Rows from block 6 of a small multi-label image tagger, named by matrix and row number. Rows with one number belong to one neuron. Each number is 200 + 20 x the weight over its row's rms, rounded and kept within 0 to 999. All counts start at 0.
After each neuron's rows are labels from the 100 images, of 14976, where the neuron reaches its largest size: "responds to" is what is common among them. Only what is clearly more common there than usual is listed. The data: rosettes with rotational symmetry. In brackets: how many of the 100, against the usual share in percent.
# gate: MLP gate (model.blocks.6.mlp.gate.weight, 576x192), inputs 0-191
# fc1: MLP up (model.blocks.6.mlp.fc1.weight, 576x192), inputs 0-191
# fc2: MLP down (model.blocks.6.mlp.fc2.weight, 192x576, transposed), outputs 0-191

gate.416,202,215,182,193,196,176,216,232,187,194,209,199,207,199,236,194,206,184,182,216,233,194,198,184,177,166,206,241,190,185,180,227,185,225,197,223,236,186,216,208,223,190,213,198,203,193,201,194,195,200,193,198,195,233,177,187,158,202,210,212,212,204,196,187,188,199,223,180,196,189,197,188,216,192,210,241,227,203,153,184,191,224,224,171,203,211,197,214,204,157,166,255,220,232,192,234,183,178,188,203,184,197,172,190,224,187,185,224,212,175,224,227,203,204,218,222,217,195,202,182,177,197,236,230,223,228,204,195,227,184,187,218,157,208,176,227,192,165,181,189,183,162,221,222,189,180,222,196,231,179,182,188,200,176,218,233,165,214,210,215,179,204,201,190,173,169,202,173,184,186,176,215,187,217,197,163,207,229,192,203,232,186,220,193,223,210,208,209,214,205,158,166
fc1.416,198,213,209,224,199,213,190,192,210,210,165,200,198,211,208,201,224,216,216,217,196,182,203,187,209,212,179,168,200,209,197,186,222,158,202,204,207,220,190,173,192,203,188,217,158,220,236,199,179,206,206,215,185,199,201,188,259,172,195,195,200,203,206,167,242,208,205,205,225,199,211,181,202,193,175,177,204,224,207,236,177,153,172,209,189,198,234,178,197,224,196,192,160,192,219,175,182,213,185,202,196,189,195,193,206,216,214,185,193,230,194,208,198,205,188,214,166,191,225,218,204,227,175,192,180,192,209,229,182,215,198,187,264,184,188,211,231,213,184,201,205,218,197,205,196,194,183,139,183,225,242,220,212,216,183,202,201,194,188,148,217,154,215,186,236,227,191,189,207,192,230,188,240,196,171,205,161,196,223,224,188,160,197,193,211,172,202,197,206,170,223,192
fc2.416,196,224,202,186,210,162,188,200,178,201,195,160,221,177,197,192,203,207,189,221,202,209,183,188,185,202,192,215,182,225,182,190,199,224,183,203,188,177,184,243,180,209,192,167,233,209,213,196,198,205,201,193,196,211,188,193,213,248,199,191,189,206,178,197,197,258,185,233,235,231,170,197,181,166,247,193,201,219,243,195,217,192,203,215,221,221,167,181,147,178,181,203,201,183,217,175,201,180,239,181,232,211,207,176,169,189,193,237,223,187,199,177,207,192,215,192,228,218,192,196,231,177,199,212,205,185,199,240,212,192,183,217,210,199,163,208,167,214,200,191,208,186,222,180,200,172,172,231,205,174,215,207,165,214,241,167,212,230,206,187,177,197,224,200,210,181,191,202,206,212,217,192,178,221,216,178,227,188,203,208,214,172,195,231,174,205,182,227,197,224,180,212
responds to: grey (45 vs 14.3)

gate.475,179,198,199,181,182,187,191,220,204,211,187,186,203,195,226,193,189,213,172,195,192,219,227,211,224,198,181,197,191,193,232,166,174,237,211,214,167,197,222,172,182,182,219,216,209,190,180,235,216,224,217,181,200,165,181,187,193,203,207,220,219,191,182,188,214,201,210,184,211,194,214,207,192,170,213,162,190,222,139,199,175,198,234,234,229,208,226,186,209,241,175,175,185,177,183,198,177,210,192,224,200,184,175,213,174,178,222,232,225,192,206,215,174,196,190,248,223,177,204,220,178,278,207,197,212,195,214,212,194,184,170,202,182,246,202,204,215,209,187,213,221,173,204,195,231,191,189,214,182,191,206,202,218,204,209,198,225,212,165,211,189,197,240,185,183,204,193,184,223,208,182,220,219,219,210,183,159,186,206,178,200,206,181,186,201,173,181,189,202,237,173,222
fc1.475,222,210,206,208,230,208,204,183,187,203,212,211,206,218,174,206,244,227,205,181,207,189,170,209,190,194,212,203,185,219,176,218,239,171,191,202,244,205,170,233,211,220,200,167,175,208,219,174,190,186,183,216,178,228,184,219,191,207,180,155,179,200,208,206,187,210,197,184,200,217,174,160,206,210,219,243,205,195,225,192,234,198,195,191,184,205,197,224,197,185,230,217,212,191,204,214,227,197,201,183,198,230,244,205,199,198,190,175,174,196,179,210,207,211,208,168,174,196,182,191,219,136,214,173,203,201,192,215,211,202,214,200,214,159,200,197,193,188,223,170,187,214,215,210,179,220,198,168,223,196,200,203,199,216,191,214,181,168,230,177,218,197,184,210,213,174,186,215,164,201,167,180,188,198,191,193,226,215,197,238,230,178,223,213,194,220,190,238,191,155,261,183
fc2.475,209,182,252,211,165,176,205,242,210,173,248,212,206,218,204,192,151,203,183,236,156,224,207,241,190,186,194,212,203,170,217,170,197,229,217,200,194,193,198,228,207,212,206,195,206,171,207,203,213,212,202,195,197,194,194,198,174,231,190,241,190,185,189,238,221,218,182,189,167,208,203,216,212,183,164,223,202,180,229,195,201,184,178,216,233,236,206,179,210,178,173,217,180,228,182,186,204,221,199,212,217,192,242,223,182,223,195,203,223,210,211,169,191,201,232,204,202,201,194,191,175,185,208,186,189,187,205,156,175,188,215,221,211,195,221,225,148,169,210,188,192,232,185,191,200,155,204,189,164,208,200,199,176,187,194,205,198,220,221,197,186,204,231,201,189,224,193,204,207,208,178,187,199,223,211,189,161,202,205,223,192,179,176,189,224,194,194,202,205,160,219,192
responds to: nine-fold (48 vs 12.7)

gate.70,212,206,164,245,207,192,208,213,209,165,204,202,183,193,219,183,195,223,226,209,188,218,191,169,199,189,214,216,200,207,202,171,174,185,196,213,214,199,209,220,194,151,204,207,210,216,184,214,193,190,225,208,167,206,194,232,213,150,186,239,174,188,160,235,231,205,194,207,231,187,197,197,195,177,189,194,209,202,183,170,177,206,216,198,206,193,195,192,172,211,193,200,197,208,207,203,203,211,208,200,195,207,223,193,131,179,195,195,190,217,171,226,176,187,182,187,221,202,205,224,210,193,189,209,216,192,238,206,243,221,168,178,199,218,229,238,236,205,194,207,192,143,221,214,184,211,198,195,218,202,224,205,192,245,200,197,191,198,143,188,167,181,194,175,190,219,213,186,232,166,206,215,189,213,215,216,182,194,220,202,192,206,216,225,195,218,182,143,203,209,183,222
fc1.70,220,205,160,246,215,179,208,206,208,170,205,201,204,203,213,181,205,215,222,207,198,217,185,167,197,187,214,205,191,201,204,162,167,189,187,219,212,205,214,219,180,158,205,193,223,225,193,202,194,200,236,213,166,211,198,217,212,152,192,226,181,192,170,251,211,209,200,199,221,179,185,202,189,163,196,204,214,192,195,180,185,208,225,214,204,178,195,198,170,205,184,203,195,200,213,210,201,204,216,204,194,196,213,195,133,181,197,183,196,222,170,231,187,167,180,178,216,196,207,212,210,190,191,208,220,195,233,206,232,233,172,191,193,210,230,233,227,202,190,198,191,128,229,209,189,211,208,191,212,203,229,214,211,236,205,211,182,198,145,183,162,186,206,178,195,216,217,196,223,182,219,205,178,212,223,205,165,193,215,212,192,207,210,224,186,218,192,146,207,211,188,219
fc2.70,183,217,201,176,185,229,195,213,193,216,178,188,187,218,176,210,205,206,192,163,204,176,196,220,193,179,177,162,226,239,199,203,177,194,215,212,207,198,193,179,206,213,218,205,192,215,220,202,201,206,184,187,179,178,236,176,182,184,207,219,205,235,224,202,192,231,189,236,210,176,188,186,215,188,197,209,184,214,191,187,213,196,204,176,169,171,225,208,188,193,182,204,187,190,185,212,199,195,213,200,191,208,197,246,281,183,242,185,207,193,228,244,222,216,199,189,199,203,175,153,221,175,207,175,187,171,174,188,223,211,182,196,200,225,216,165,207,201,165,237,235,198,198,188,197,200,203,227,173,196,202,203,180,189,199,201,254,199,188,193,237,253,202,204,213,202,198,182,233,220,174,213,164,150,215,203,199,206,228,186,204,190,200,190,196,204,200,191,220,207,194,171
responds to: eight-fold (33 vs 12.5); nine-fold (32 vs 12.7)

gate.516,246,226,168,194,177,204,235,207,197,206,219,213,187,176,197,199,211,228,177,192,210,193,189,163,203,231,192,199,179,176,207,192,179,208,222,182,197,198,205,169,188,169,201,188,225,247,157,194,179,211,181,204,197,214,193,190,186,229,208,186,197,213,242,222,178,209,214,207,212,183,255,184,193,188,198,239,196,229,229,187,217,167,207,184,203,187,189,205,181,225,200,211,190,194,222,209,209,187,200,182,208,208,174,215,244,216,212,161,193,199,216,192,185,192,215,196,213,176,216,216,218,194,205,196,185,202,194,208,201,220,177,201,216,187,190,188,189,224,186,233,181,241,206,149,207,208,164,231,196,197,201,204,185,172,221,167,207,178,206,229,205,196,160,184,194,213,209,194,229,204,191,143,211,194,216,215,231,200,227,211,237,199,205,193,144,191,183,198,230,190,179,166
fc1.516,177,184,193,197,138,221,195,202,219,217,210,215,200,203,181,205,204,243,200,251,204,200,195,216,187,214,217,189,194,224,190,204,194,173,187,237,170,202,234,211,210,211,207,220,197,204,213,175,207,229,244,206,199,208,207,184,210,209,220,204,195,186,215,191,189,195,201,206,198,195,228,188,168,221,198,209,197,193,251,219,190,173,194,203,188,182,214,189,198,189,210,205,201,213,217,198,226,202,229,173,161,197,171,165,237,205,219,151,219,203,188,227,191,218,257,226,237,188,200,201,197,152,183,200,201,221,180,204,166,163,197,190,184,220,173,176,162,219,189,197,200,209,220,159,215,201,211,188,226,183,213,197,209,197,190,214,213,193,170,205,190,217,210,224,207,213,199,221,175,206,186,172,168,199,185,218,172,205,173,191,207,219,185,235,198,183,171,216,227,170,175,165
fc2.516,192,194,226,206,223,231,169,203,199,213,232,187,213,189,170,196,223,138,218,176,206,198,183,182,228,220,209,191,207,188,196,237,196,150,201,187,155,202,186,214,194,221,196,197,221,206,168,167,206,218,203,168,204,178,189,193,227,180,171,186,182,211,186,205,208,205,213,161,215,206,176,180,203,192,258,197,247,238,181,200,204,209,164,203,193,196,189,207,207,228,196,196,156,168,219,195,187,200,169,177,222,206,212,205,195,231,177,232,197,186,208,184,225,171,179,208,208,215,174,208,195,189,261,213,191,194,183,206,224,208,234,196,199,193,196,209,204,176,207,188,197,215,218,205,184,178,199,208,237,183,194,211,208,194,226,198,209,204,200,189,195,216,205,171,221,195,187,197,222,202,222,233,222,219,195,221,198,157,190,201,217,224,214,192,185,218,174,193,193,152,211,231
responds to: warm (34 vs 13.9)

gate.69,210,217,171,198,169,216,183,156,233,200,185,208,215,233,196,218,200,199,216,166,180,216,177,193,201,194,187,200,204,197,195,198,168,198,199,211,212,220,213,196,218,180,185,200,204,251,202,194,206,213,186,224,187,196,197,229,180,180,196,198,196,178,196,223,195,259,203,172,168,206,212,220,208,202,184,219,185,176,167,221,194,194,207,163,201,167,191,187,207,198,219,194,209,187,192,204,205,227,241,197,197,169,214,218,203,206,212,201,191,212,222,206,154,193,242,230,214,180,194,179,215,205,185,224,262,195,256,200,219,202,212,179,207,184,167,208,204,226,194,202,176,170,178,194,207,187,187,199,211,176,194,172,193,219,203,209,192,170,222,214,212,163,185,240,189,185,193,183,219,216,170,221,194,236,181,197,168,209,208,209,238,227,242,205,170,218,219,216,217,195,166,196
fc1.69,207,188,204,213,233,189,209,238,186,194,208,184,203,183,196,194,201,212,176,226,226,180,210,198,213,216,208,219,198,213,207,210,241,197,197,183,196,195,177,212,172,205,195,200,197,194,188,190,194,199,229,176,218,212,197,170,216,229,192,193,212,231,217,161,206,147,208,218,211,192,194,166,192,199,204,186,214,213,216,168,205,211,191,213,214,232,200,222,174,209,182,201,206,222,232,191,199,170,177,183,201,232,188,173,186,198,183,187,232,194,189,202,235,211,167,172,176,217,210,210,168,201,211,181,151,199,124,206,186,198,184,222,212,194,234,183,188,163,204,195,220,234,230,222,195,211,201,199,192,207,206,223,229,179,201,203,201,225,181,203,172,235,212,160,222,217,198,223,178,169,218,199,214,180,218,188,227,178,201,171,163,162,175,181,242,190,182,196,179,221,217,188
fc2.69,239,203,184,223,170,202,208,149,215,208,223,228,211,224,202,200,202,206,222,217,166,203,203,233,198,204,210,194,215,247,174,186,229,168,208,193,220,226,197,192,221,186,179,183,202,193,224,218,214,165,180,206,164,172,209,204,158,184,195,182,210,201,176,208,195,240,212,182,202,212,182,183,194,220,175,219,192,166,198,213,194,179,165,191,210,204,207,195,217,183,214,229,211,186,184,203,202,157,209,198,192,190,217,218,200,246,199,199,198,174,239,175,168,201,207,200,199,186,204,191,154,208,208,205,176,228,249,203,212,189,177,216,220,222,177,242,188,176,179,187,206,173,197,173,178,203,223,178,224,182,195,212,190,229,238,194,192,204,219,174,192,176,191,188,226,198,214,239,187,196,186,202,192,190,178,207,171,181,221,216,253,189,171,225,193,194,223,211,207,215,192,203
responds to: nine-fold (31 vs 12.7)

gate.133,166,193,178,215,220,214,206,212,193,200,199,205,189,223,204,199,227,183,183,174,207,193,204,173,183,218,204,218,200,227,215,211,204,206,202,182,190,187,218,192,216,173,181,206,222,222,199,200,179,195,199,171,215,206,200,184,218,178,162,185,218,196,201,185,236,196,211,183,248,212,202,192,207,183,240,209,204,191,191,177,190,181,179,195,220,228,203,188,193,161,174,212,190,197,184,227,228,243,214,229,213,202,156,200,175,224,170,209,188,218,151,205,203,219,161,178,152,216,182,186,183,193,213,207,186,236,188,230,192,191,221,231,195,182,171,191,180,225,195,212,252,210,193,226,203,221,201,207,210,219,191,192,177,205,191,213,189,242,179,214,185,217,204,218,213,190,197,257,169,192,202,151,223,170,214,151,203,212,198,218,173,204,191,200,168,202,220,186,214,192,165,199
fc1.133,205,226,243,205,197,221,228,199,194,187,206,186,217,202,225,206,207,179,155,230,184,190,190,194,195,190,179,197,229,196,222,221,198,199,185,190,183,189,205,189,200,185,179,196,242,211,206,197,204,186,185,219,185,202,217,230,198,208,196,183,197,208,221,195,232,189,230,155,212,185,186,187,184,244,190,225,217,213,201,218,217,176,184,174,187,232,226,194,230,198,207,204,190,229,213,172,179,205,195,202,250,202,181,167,201,194,181,217,167,174,200,215,194,192,179,187,211,201,179,210,199,200,178,178,215,214,211,202,217,248,199,166,233,188,198,188,235,198,198,212,249,224,180,214,169,193,187,216,184,186,185,221,211,233,202,226,184,222,178,191,180,218,154,165,196,217,178,233,161,181,209,161,238,236,232,185,198,191,175,210,199,169,193,209,182,189,206,179,197,197,170,170
fc2.133,197,205,200,202,205,192,197,182,202,245,173,218,191,190,191,177,205,236,208,188,215,176,215,226,206,208,228,223,181,202,213,189,195,186,210,206,174,201,201,211,193,171,197,213,206,197,206,213,224,202,203,181,193,176,232,148,184,194,216,206,181,192,182,201,156,201,206,210,193,220,201,201,211,208,210,207,154,210,193,180,200,190,212,230,211,234,173,198,167,175,182,209,268,171,166,197,211,196,215,201,201,218,246,186,181,180,200,202,213,227,203,146,203,204,198,208,190,191,187,224,186,191,220,230,152,192,189,182,208,194,212,266,189,212,203,192,168,234,220,200,214,192,239,177,213,214,229,151,189,204,190,189,205,204,214,205,231,198,217,199,220,178,209,205,188,204,207,230,183,221,167,204,199,168,231,203,223,218,205,178,182,219,197,172,170,193,161,176,197,206,222,221
responds to: six-fold (34 vs 12.7); grey (33 vs 14.3)

gate.550,207,171,203,211,205,162,177,202,196,190,214,223,169,196,216,206,155,213,173,211,238,194,177,181,205,246,215,184,192,219,219,204,216,194,205,207,231,196,179,208,201,159,204,223,205,203,216,212,208,209,217,214,205,206,195,203,241,228,177,221,186,195,197,224,200,153,238,199,192,229,189,190,166,208,173,192,166,229,200,174,192,233,180,194,184,215,173,215,168,226,159,205,199,202,161,212,205,181,193,212,220,166,218,223,213,196,155,205,190,200,200,189,199,195,185,196,217,184,216,213,196,187,201,221,229,203,240,218,261,204,188,224,203,205,205,229,169,202,186,218,178,198,171,190,179,205,205,187,204,205,217,211,199,185,211,200,196,194,219,224,189,216,149,175,224,163,199,182,223,222,225,190,205,185,193,183,191,194,211,197,156,170,215,202,221,174,233,218,181,180,184,201
fc1.550,196,209,187,188,195,212,155,202,236,218,191,172,200,221,222,165,200,192,205,222,175,200,162,217,205,226,142,212,201,211,226,195,204,194,207,218,199,214,218,205,189,217,196,236,205,201,211,179,226,223,195,199,203,211,195,194,177,217,217,160,197,197,203,203,177,181,192,191,204,227,167,174,201,232,201,204,228,178,208,177,198,176,183,224,164,219,204,198,211,204,168,191,183,167,188,247,222,173,253,179,207,202,180,199,198,208,209,191,193,173,214,222,185,179,184,195,198,236,197,215,253,203,196,206,122,195,213,201,232,181,198,201,187,204,229,207,242,227,210,212,201,204,190,204,211,227,200,192,206,215,161,201,170,189,212,169,192,161,199,195,187,201,187,208,188,207,216,229,189,211,206,222,164,208,227,204,188,175,210,183,183,229,200,209,165,200,179,183,216,216,215,186
fc2.550,179,190,215,179,155,216,225,231,196,235,229,228,185,209,179,197,216,200,216,173,217,207,224,196,207,207,227,181,207,191,198,180,223,191,198,250,175,216,189,202,201,155,178,176,193,202,205,193,214,217,178,207,148,228,189,184,202,243,196,198,189,193,220,188,197,178,221,180,197,190,196,195,197,191,186,217,195,193,210,212,170,227,197,185,218,187,218,230,166,180,211,196,174,210,171,206,197,189,203,197,201,206,262,172,230,189,147,232,210,221,200,203,216,206,200,247,215,177,192,204,192,218,193,188,228,205,194,197,170,229,190,193,218,185,208,183,196,199,192,175,186,188,172,197,169,216,234,198,233,209,178,159,205,183,196,235,173,195,155,207,211,216,207,174,228,214,216,195,160,223,209,213,203,206,178,219,173,186,176,205,204,206,200,177,224,224,212,209,186,226,202,222
responds to: vivid (73 vs 14.7)

gate.444,216,159,202,196,203,194,189,190,179,225,204,210,159,184,225,188,216,186,188,217,204,194,179,187,196,193,189,175,226,190,202,227,176,212,202,200,230,179,189,215,139,228,180,212,192,219,213,187,151,207,178,176,212,182,183,197,218,172,217,198,197,204,200,213,207,168,166,206,209,215,182,205,221,202,185,215,206,216,222,192,167,203,212,197,203,252,174,201,186,187,173,179,179,222,225,232,184,198,213,225,213,201,202,215,243,181,184,210,200,212,199,189,169,174,184,220,210,225,193,219,219,237,218,215,198,208,235,173,211,208,196,197,190,195,246,225,227,198,188,183,203,211,194,210,232,178,174,182,205,202,165,190,192,203,201,192,193,211,180,189,185,194,197,170,244,199,193,252,194,203,203,183,237,206,173,189,228,237,196,221,235,189,178,164,204,193,203,193,205,202,212,141
fc1.444,192,157,176,186,207,205,239,225,146,222,188,211,190,199,220,197,197,195,156,202,204,185,186,196,208,160,206,188,176,188,203,203,191,149,179,167,194,189,206,208,167,216,213,211,192,209,210,213,185,190,209,194,196,198,211,156,233,192,218,197,198,210,207,211,217,190,170,188,225,196,206,198,202,226,270,210,228,161,199,197,200,221,174,186,194,211,201,211,190,197,188,177,206,194,208,199,151,214,204,198,220,211,203,222,186,215,163,196,189,218,196,202,226,161,227,220,203,195,193,208,219,181,199,184,190,207,216,203,225,194,233,186,213,230,229,233,214,220,202,237,193,182,242,182,222,196,195,188,186,201,181,208,216,224,180,178,194,229,212,206,210,235,173,218,155,205,183,235,200,175,195,158,214,189,210,179,230,192,223,196,188,167,176,203,239,203,200,195,204,186,227,210
fc2.444,190,216,187,220,181,173,220,162,188,214,180,195,171,226,209,238,199,209,200,204,203,214,186,227,229,182,192,220,213,216,183,169,229,224,203,217,200,186,188,174,212,201,191,206,197,174,185,202,196,199,184,219,208,173,186,179,194,197,186,217,215,186,208,162,188,220,214,179,200,187,181,177,185,182,208,238,200,225,195,196,186,206,208,228,155,229,176,233,210,162,204,175,184,186,204,222,204,200,163,195,189,226,164,187,262,243,173,211,197,189,196,179,195,202,205,203,178,216,175,206,182,210,213,215,155,201,195,220,187,226,211,200,246,202,194,179,180,191,197,199,225,173,202,203,208,207,193,220,206,159,210,240,183,201,185,185,224,223,216,193,278,221,209,221,196,199,189,200,201,200,168,198,206,234,198,179,174,174,189,228,200,215,217,180,204,173,200,202,223,183,221,219
responds to: six-fold (39 vs 12.7)

gate.461,205,204,203,191,184,212,213,187,202,214,188,190,220,181,221,163,206,199,184,227,213,173,198,231,169,173,193,169,189,182,228,213,223,158,208,216,215,214,223,196,199,176,218,180,212,217,190,211,191,175,152,193,187,240,231,185,229,207,201,183,193,211,223,216,178,185,202,167,216,226,221,211,169,192,186,195,218,206,211,172,171,220,216,203,184,192,198,170,207,180,236,175,173,190,180,221,195,204,190,191,212,205,207,180,186,179,235,202,186,232,218,190,174,220,166,199,231,190,175,196,201,207,203,183,212,196,198,197,157,222,234,192,203,211,201,197,200,219,205,252,251,225,201,220,176,183,192,224,222,222,216,184,187,169,221,229,200,166,225,191,184,164,236,163,196,203,239,199,200,170,234,188,209,191,211,216,205,215,226,205,157,172,195,193,219,197,202,187,191,215,208,203
fc1.461,198,199,207,172,199,201,220,181,210,207,190,172,225,193,200,170,215,194,185,237,212,187,198,248,170,197,192,166,187,167,206,198,229,172,213,224,229,217,212,201,163,214,187,189,211,212,183,207,174,184,183,199,184,207,211,184,250,173,231,215,196,210,256,208,158,188,205,204,224,205,174,209,184,174,206,201,209,219,212,184,196,199,182,230,191,201,202,199,230,195,231,191,194,194,182,212,220,214,176,191,215,192,233,174,159,190,196,181,202,210,199,185,184,209,176,203,231,211,180,201,197,186,205,191,209,205,190,241,179,189,209,194,193,211,185,202,156,182,190,244,234,222,217,231,195,188,204,213,218,219,205,190,220,188,226,212,185,191,229,186,203,142,239,170,150,211,204,195,195,170,222,215,213,204,216,199,222,195,220,181,166,153,190,211,191,203,217,185,210,230,178,205
fc2.461,213,229,187,169,196,195,213,245,175,243,202,189,200,201,189,195,189,221,214,182,197,198,185,188,170,207,209,175,177,228,171,231,211,199,216,204,194,177,194,200,157,200,198,194,200,161,178,204,180,182,193,182,219,182,226,181,196,218,212,212,228,199,188,199,191,204,201,183,195,199,234,213,195,243,183,213,179,176,184,196,184,223,194,191,190,191,185,218,200,188,188,188,203,193,195,207,219,177,203,228,228,187,163,236,215,200,218,189,201,203,155,177,216,236,230,223,182,187,197,193,170,203,196,222,232,199,228,192,243,163,189,207,187,163,194,193,226,236,214,177,199,199,216,198,195,195,193,158,188,216,209,204,189,158,227,185,235,211,216,233,241,223,176,218,197,152,219,229,203,210,166,191,190,224,205,182,202,213,171,194,188,178,221,231,187,222,203,203,235,234,182,205
responds to: eight-fold (42 vs 12.5)

gate.125,188,201,193,202,221,201,198,171,168,166,211,159,203,193,230,220,194,201,198,235,205,200,194,183,157,187,206,176,179,199,190,177,177,203,202,217,158,214,222,194,191,211,198,213,169,198,242,214,172,195,191,206,202,171,187,189,166,212,251,173,223,197,194,204,181,179,214,207,200,225,218,194,200,197,227,252,225,210,220,200,220,187,205,195,236,249,183,206,177,220,188,203,203,209,209,215,201,199,199,195,222,202,191,218,205,205,199,200,158,203,220,202,192,178,234,190,206,221,233,184,199,204,188,193,164,196,207,200,206,206,243,241,197,173,202,212,202,209,157,210,196,208,208,212,201,206,186,204,206,230,147,187,219,207,182,203,181,246,191,214,179,185,215,191,189,191,164,191,147,162,194,223,187,179,207,207,217,217,180,202,258,206,192,220,195,214,192,162,207,208,188,193
fc1.125,198,169,167,208,177,221,191,169,172,159,213,203,183,180,228,224,185,199,197,212,210,225,186,201,180,177,216,213,222,233,206,166,195,187,196,229,195,212,204,184,189,193,171,185,179,197,217,194,185,229,207,227,198,192,178,188,184,229,220,190,207,176,205,206,176,153,208,224,166,239,231,196,174,191,218,249,246,188,178,212,194,201,198,167,227,205,183,206,198,205,190,186,206,202,230,237,223,204,236,205,219,171,215,203,229,204,187,194,177,198,198,211,188,189,220,191,208,229,214,188,187,191,195,175,173,195,175,225,181,214,245,221,237,211,236,205,214,201,189,211,177,211,208,218,210,212,199,174,207,212,171,193,214,207,184,211,181,213,174,209,162,176,224,192,208,194,198,207,160,178,206,219,201,182,178,187,200,214,179,225,231,173,188,246,214,240,206,177,193,199,184,176
fc2.125,227,189,171,207,187,187,206,218,208,209,210,184,194,196,204,205,178,210,174,219,207,219,207,234,215,186,197,190,223,213,179,215,192,182,220,174,200,195,179,195,187,188,225,207,205,184,183,194,211,223,159,205,206,191,195,159,227,175,170,183,167,189,184,207,174,226,215,210,189,184,192,202,213,220,212,199,181,216,229,181,156,192,200,219,169,164,220,238,238,208,170,217,241,191,205,197,205,189,196,216,216,219,212,203,235,209,215,211,207,208,180,187,163,195,173,229,205,175,187,205,207,218,221,189,158,213,181,161,172,210,217,196,226,199,169,206,204,213,219,175,216,215,236,182,163,218,208,238,203,205,233,211,217,193,195,170,223,155,242,242,241,211,231,190,196,224,198,179,218,214,184,210,185,203,189,186,221,183,190,222,190,200,178,214,205,150,199,209,178,176,190,213
responds to: six-fold (32 vs 12.7)

gate.377,220,195,185,215,189,212,216,203,201,209,205,235,194,179,189,229,170,174,222,184,204,187,185,184,200,179,188,203,196,202,227,193,215,195,169,179,196,210,191,210,208,216,222,189,162,208,164,169,187,212,192,166,152,220,223,209,240,190,194,240,169,200,229,244,209,167,182,194,211,195,201,172,208,207,220,177,192,198,200,206,200,196,216,206,218,166,184,213,198,171,205,203,203,251,210,229,179,204,197,212,225,215,186,169,131,246,190,243,195,226,202,183,194,208,196,193,189,182,201,171,229,207,187,203,221,188,210,200,204,228,209,228,196,203,171,194,178,152,180,218,201,182,208,222,198,180,191,208,210,157,238,202,191,216,199,195,222,199,185,216,155,155,213,180,218,209,190,211,196,180,199,231,226,192,171,184,203,194,204,199,203,211,201,217,218,227,222,191,208,182,223,209
fc1.377,171,192,226,204,222,185,205,199,210,183,217,170,198,224,216,197,231,211,174,207,212,206,235,223,193,191,193,198,184,185,158,209,199,206,237,199,217,198,206,191,213,190,171,185,192,185,235,196,207,207,182,247,225,171,181,185,190,192,209,168,245,173,187,157,207,219,201,211,195,223,180,216,189,214,191,253,213,207,195,204,210,209,181,191,206,221,187,222,176,240,197,214,208,155,164,181,220,200,225,214,171,197,191,237,253,163,203,166,195,190,210,210,202,166,201,210,214,217,207,222,187,203,196,189,190,183,194,203,189,189,224,181,209,169,217,189,227,203,221,207,229,202,181,199,194,172,192,208,184,204,166,188,216,179,173,210,174,221,207,187,239,247,199,231,186,190,211,200,212,208,201,155,190,232,216,220,176,187,178,222,187,212,209,161,189,194,185,224,198,200,213,174
fc2.377,205,165,231,230,172,185,203,169,209,195,198,210,202,196,185,178,217,210,199,173,157,190,213,204,165,196,190,168,223,194,207,180,219,222,176,199,218,176,196,186,164,208,200,201,216,199,180,188,196,186,191,217,190,222,209,242,184,183,211,237,191,197,213,244,197,189,218,200,210,171,205,202,189,180,180,202,204,174,177,213,205,218,220,200,226,210,193,201,216,189,206,179,210,219,177,200,182,179,211,188,233,202,161,161,191,180,194,165,186,233,180,186,219,208,199,220,181,207,185,188,180,215,238,200,164,216,223,223,215,232,249,210,204,189,224,185,179,213,206,202,225,188,251,186,204,199,170,224,208,193,216,212,177,254,171,187,194,171,229,204,174,196,241,209,158,184,201,207,194,216,200,200,234,200,171,224,225,183,223,178,212,183,176,185,226,216,195,227,209,220,201,209
responds to: warm (43 vs 13.9)

gate.376,198,210,209,195,183,188,215,200,177,196,219,135,196,184,211,224,193,168,199,190,195,222,216,250,195,200,190,186,186,213,198,193,249,222,230,169,183,202,197,221,156,203,166,232,199,218,166,207,210,226,209,221,174,229,210,196,233,246,225,206,204,221,201,192,236,200,214,186,231,163,183,215,198,175,218,196,186,197,213,224,180,210,202,169,194,221,225,234,182,196,190,236,199,191,219,188,211,210,221,231,188,218,172,209,232,188,218,192,237,169,182,233,173,197,203,195,206,190,164,204,197,186,196,220,179,177,170,201,207,227,173,203,181,209,202,250,199,188,203,231,233,201,213,208,175,215,198,180,204,174,182,213,201,188,226,183,166,196,197,214,217,187,224,186,178,213,199,191,197,211,206,160,201,179,188,175,195,177,191,194,218,197,209,196,203,184,180,159,207,206,218,195
fc1.376,187,199,215,208,194,193,187,211,187,186,236,132,196,208,214,226,197,207,186,222,198,219,219,223,213,206,199,171,167,205,206,203,218,213,210,161,165,213,167,232,177,209,201,242,227,208,171,196,195,210,230,191,185,239,235,195,232,224,222,217,212,205,180,199,211,218,215,190,250,181,154,223,219,186,215,219,149,209,222,189,171,201,203,181,186,212,210,235,190,221,184,228,187,177,200,187,184,216,197,213,176,201,193,191,239,180,227,200,199,149,184,210,166,199,203,191,217,217,161,197,200,190,184,213,192,160,172,223,222,181,195,182,186,206,215,226,173,207,202,232,216,207,221,216,186,181,208,185,200,188,213,207,225,197,209,196,170,208,196,210,219,207,240,181,197,199,207,200,196,195,206,188,180,189,194,185,195,192,209,184,217,198,215,215,211,180,188,141,191,196,222,183
fc2.376,208,215,200,198,199,224,159,223,206,230,219,240,219,208,233,224,210,232,186,180,228,164,214,170,211,220,225,230,204,215,212,206,201,164,168,219,216,174,200,207,216,201,188,185,153,235,178,241,201,204,190,221,193,176,175,191,194,197,183,208,207,179,184,228,237,194,216,181,194,218,153,196,215,208,202,216,218,190,220,188,194,204,229,194,189,185,206,185,238,196,175,201,196,209,164,187,206,206,202,176,162,199,180,205,223,150,192,202,217,205,224,177,202,182,178,207,199,181,196,187,189,158,205,177,191,230,207,199,213,181,203,153,223,216,234,201,223,180,201,175,220,228,168,161,201,186,194,191,185,225,190,202,208,205,164,230,204,180,231,242,201,199,198,206,209,195,208,215,186,180,201,197,222,224,205,218,184,170,204,194,183,219,223,186,184,185,178,212,224,185,180,186
responds to: vivid (46 vs 14.7); cool (38 vs 14.5)